From a checkpoint of a small self-supervised image encoder: batches of 256.
Rows from block 2 of a small self-supervised image encoder, named by matrix and row number. Rows with one number belong to one neuron. Each number is 128 + 24 x the weight over its row's rms, rounded and kept within 0 to 255. All counts start at 0. Numbers have three digits each.
After each neuron's rows are labels from the 100 images, of 14848, where the neuron reaches its highest value: "strongest on" is what is common among them. Only what is clearly more common there than usual is listed. The data: rendered scenes of toy objects such as cars, trees, mugs and chairs.
# fc1: MLP up (model.blocks.2.mlp.fc1.weight, 384x64), inputs 0-63
# fc2: MLP down (model.blocks.2.mlp.fc2.weight, 64x384, transposed), outputs 0-63

fc1.154:161135104088107098126159165090133054137126179109118145111118092137113118118119117133164163100128151128130114115118121118136142156148137138147111103143129098117123165124193141107144125169138139
fc2.154:119119120132116108120171115128114095124076142116128138116111161110147170124091119134139093162125099118173134118140136135172141098095084135147073119116100159137156128170147161143150102130126092
strongest on: hammer

fc1.217:122072138165163114120137129125144123127113114115141149172118115124126105121123124128246126137124162120109122128118134131127121173106112106076136143110120125144087126101126161126137111124121128
fc2.217:120108144108110154148150103147132133098161083098132125147163134141130143095128133118172145147117149149125171106152112156150132158127114133176096121130194093094123122131111096156142158140098162
strongest on: hammer; ladder

fc1.50:100153115116101109110138107117123164174206172136108124170126118091116127120125170144129116113129137145135105144153118143150117174143125088137138091118084127095146094128138135134119084145129135
fc2.50:129107164124112149104111121125149095140104176141107115110152097131115105088118139109106130086098105077115106149139088123084116143095176124144137115140112138121161090130083152147106119150155112
strongest on: hammer

fc1.73:115126137102128112121136164152142139115108148158101130178156094138105107173122165112137135122067099156139136105099115091126108150130101179159127099097126133150109140156115160125117106161109159
fc2.73:102090121099144112144095069150133144082092132101122094086131123128156132152127112156121118098132150149101077129112119155095102136158152089091163130099134111144153138144135109096124118143130110
strongest on: count: three

fc1.283:130131111118170096131116124107127136123103126180125125165125137116174139128122137113150138082109127114109110142158102122120083135185132135148122170106179125073109153128090160093143105130140149
fc2.283:118118147093102146190165088117101138121133172105135137116170096145120121118106160123086129067104107131129121148158130117125102111100164116116129147129143094135104106112101143142116079150134130
strongest on: white object

fc1.276:139072123125187137141118080120114109113144138127114116133119110141171122142101104147095127111182149117117130110146130151120145126122134123130118100154153110158110137058165152171111106141150161
fc2.276:098120115152142100113132080124131128122114151144132145192073161126133130167145101109109152137101129111152084122116110102112139133133111120139130115134135118150145174121143144128067185114118166
strongest on: black object

fc1.17:135160119076150095149124144124122099092153135124110118147140137099081133092146132117140106147144161131146097122091111159123095134151109108164142107113136138126170105111164155163162146170090149
fc2.17:088136166111102138126157081115124122100185149078124117144104123153127148139118109103140144113152148078097158145135112102118114125102161111147087154148147138116143101118126153152104095158101109
strongest on: white object; its colour: white

fc1.121:137114082105133097130143127184088127154104109128137159107135102123193113113123139174119123123137123109163090151134092125148139138100156122132132112154160150105130110103158139107067137152130124
fc2.121:145116109137115101085127149115136111102103135112109114149146116115164145123126120165114151117127146157148178085152139131138104150132140122099154147140092172116170173124175085111116097155125086
strongest on: white object; its colour: white

fc1.107:153113150124111121123142094147125156131122126115163138135130179061122156113085084144133117154101140159098141100209117118129134120128137106118125147125129139124140123144113099117101126135151187
fc2.107:139130120104108191089189146124132137124113106079110122127141111097132139132104139118128137117128135092083151128093162125083136127111103145126136131094121130146142107160148171134120154122114190
strongest on: red object; its colour: red

fc1.76:114147093106166152136104136058141108086148152122126110142116152099098124134127105147112132127106138125120137097125103124136107176156111115157170131105123166099156172121091131115157166137104111
fc2.76:127122128080127133084166122151138157109175174143150145159137130134101124144102149124077118109167117141132129118176124133147140132097108139140099155136117086133135164093124134159104127142098176
strongest on: white object; its colour: white